config.toml
model = "image captioner"
dataset = "rendered roads seen from a driver's seat, with toy cars, trees and houses"
train_examples = 36250
image_size = 64
crop_scale_min = 1
horizontal_flip = false
translate = 0.06
tokenizer = "word"
vocab_size = 35
encoder_arch = "resnet_bottleneck"
encoder_norm = "batchnorm"
encoder_activation = "relu"
encoder_drop_path = 0.05
encoder_depths = [2, 2, 3, 2]
encoder_kernel_size = 3
encoder_stem = "single"
encoder_avg_pool_shortcut = true
encoder_widths = [192, 288, 432, 640]
fusion = "prefix"
decoder_width = 128
decoder_layers = 12
decoder_norm = "layernorm"
decoder_norm_position = "res_post"
decoder_activation = "gelu"
decoder_mlp_ratio = 4
decoder_head_dim = 64
decoder_fused_qkv = true
decoder_bias = "all"
decoder_qk_norm = false
decoder_parallel_block = false
decoder_dropout = 0.1
decoder_inner_norm = false
decoder_positions = "sincos"
decoder_prefix_bidirectional = false
decoder_connector = "linear"
decoder_tie_embeddings = true
init = "torch_default"
residual_init = "none"
optimizer = "muon"
muon_scale = "match_rms_adamw"
lr = 0.0015
momentum = 0.95
nesterov = false
orthogonalizer = "polar_express"
adamw_lr_other_params = 0.0017
grad_clip = 0.5
steps = 5400
batch_size = 128
epochs = 19.1
lr_schedule = "cosine"
final_lr_fraction = 0.05
warmup_steps = 160
weight_decay = 0.3
adamw_weight_decay_other_params = 0.05
Rows from block 2 of the text decoder, named by matrix and row number. Rows with one number belong to one attention dimension. Each number is 200 + 30 x the weight over its row's rms, rounded and kept within 0 to 999. All counts start at 0. After the name is the row's rms in percent of the matrix's.
# v: attention query, key and value (stacked) (decoder.blocks.2.attn.qkv.weight, 384x128, the v third), inputs 0-127
# proj: attention output (decoder.blocks.2.attn.proj.weight, 128x128, transposed), outputs 0-127
v.100,096,166,201,205,168,202,187,222,174,213,226,172,123,222,187,225,193,184,194,161,225,208,178,186,173,237,224,195,167,173,239,211,195,183,187,235,204,124,190,256,78,180,202,206,223,211,203,198,199,217,236,207,202,225,278,207,204,194,184,175,247,205,225,151,205,175,184,186,179,197,210,184,160,169,186,195,172,190,228,239,185,207,214,179,185,158,200,198,186,192,208,192,216,167,179,158,191,210,237,206,139,168,205,234,191,190,191,204,176,237,207,199,287,166,207,208,157,122,221,187,230,216,205,238,196,174,124,191,171
proj.100,094,169,204,231,195,170,196,178,222,186,207,236,181,226,236,179,213,215,192,184,208,198,218,167,244,192,193,229,206,209,238,201,172,150,176,210,200,222,210,204,202,269,179,196,166,154,176,176,195,212,158,125,239,228,174,175,159,150,243,173,195,167,224,216,195,181,228,200,217,217,135,123,187,174,198,227,150,191,211,198,234,196,166,219,118,209,235,178,180,149,154,168,195,170,236,154,240,222,184,221,212,183,161,185,185,241,185,278,206,182,169,189,222,211,223,215,200,194,220,213,151,172,248,240,204,225,206,264,212
v.101,096,199,220,182,156,239,236,189,173,181,250,244,172,178,179,187,216,212,220,220,212,267,187,223,246,207,157,215,201,154,208,211,232,239,200,182,209,171,209,183,207,137,225,174,192,217,237,211,205,192,212,235,248,186,168,245,224,189,166,174,214,230,234,159,183,230,229,212,233,204,195,170,245,277,179,171,226,225,217,234,167,194,215,168,157,223,218,234,226,169,172,244,156,205,166,187,259,153,197,188,245,218,193,206,193,225,201,194,199,191,207,160,260,167,200,273,189,226,184,236,205,230,234,240,156,234,177,139,214
proj.101,093,228,214,165,215,223,226,155,203,182,135,202,163,163,228,121,178,208,203,158,199,219,198,221,227,129,225,235,138,239,195,235,200,253,214,175,219,151,181,189,143,214,154,211,205,178,171,212,187,186,209,214,186,209,173,221,261,220,257,252,195,182,222,205,197,240,156,191,217,180,223,246,244,225,195,198,163,199,252,202,209,218,225,186,156,195,152,203,177,198,174,198,202,197,220,219,216,235,164,217,241,219,174,197,265,174,188,175,249,176,236,206,200,199,216,175,211,216,211,203,174,254,180,198,228,182,267,174,152
v.102,094,196,213,210,211,204,166,191,259,163,201,184,170,190,200,185,202,190,241,246,189,179,169,149,149,179,194,191,207,224,152,209,180,172,142,207,199,173,160,195,234,217,226,208,141,153,219,235,211,197,204,201,150,227,220,203,193,199,166,274,180,211,188,220,227,168,217,184,193,194,222,224,186,182,210,192,184,182,186,218,222,166,180,212,190,254,158,216,188,237,230,215,230,231,229,209,184,206,203,172,136,194,229,224,253,225,227,243,217,221,163,166,180,143,261,184,146,206,170,268,178,227,286,245,237,166,154,200,193
proj.102,092,244,222,183,210,179,231,227,222,217,194,212,213,175,179,257,190,236,226,178,183,184,190,230,218,236,250,176,203,227,197,173,214,140,154,247,174,262,165,203,150,184,193,154,250,228,190,187,232,194,164,223,246,218,182,156,243,184,175,180,141,223,206,205,238,174,152,201,197,180,192,210,227,193,220,201,164,214,145,198,212,200,187,219,197,141,252,245,218,181,168,198,258,153,189,162,173,172,275,192,190,202,198,221,133,224,225,239,183,189,204,168,189,172,203,159,155,226,244,176,167,183,187,168,188,214,228,228,182
v.103,094,234,186,244,202,116,219,189,263,194,193,177,210,172,224,243,241,201,185,213,219,219,161,241,253,160,178,189,255,229,194,139,231,203,187,224,233,230,239,178,196,231,210,179,198,224,211,156,202,125,251,209,191,224,169,147,233,221,158,178,195,182,191,236,191,188,200,174,215,192,199,221,186,184,248,165,262,173,164,200,150,204,237,223,218,184,220,211,192,243,198,202,216,228,221,216,248,129,179,174,215,212,162,207,208,192,161,233,239,205,148,208,185,178,174,148,230,198,166,179,217,182,166,154,175,204,212,222,207
proj.103,094,178,202,184,198,199,187,267,153,171,235,133,176,205,197,226,202,142,212,245,231,227,229,197,242,181,182,182,176,242,177,202,224,226,217,157,133,189,198,195,210,227,182,245,184,144,265,236,167,226,190,222,226,192,216,241,217,196,212,198,234,208,233,184,167,213,224,194,203,212,264,226,140,207,183,168,216,164,209,242,146,167,219,206,174,182,169,229,256,168,220,210,183,237,191,157,172,175,149,186,193,221,238,191,177,197,233,158,193,187,182,183,144,249,219,216,166,199,202,175,239,205,173,128,196,188,180,183,173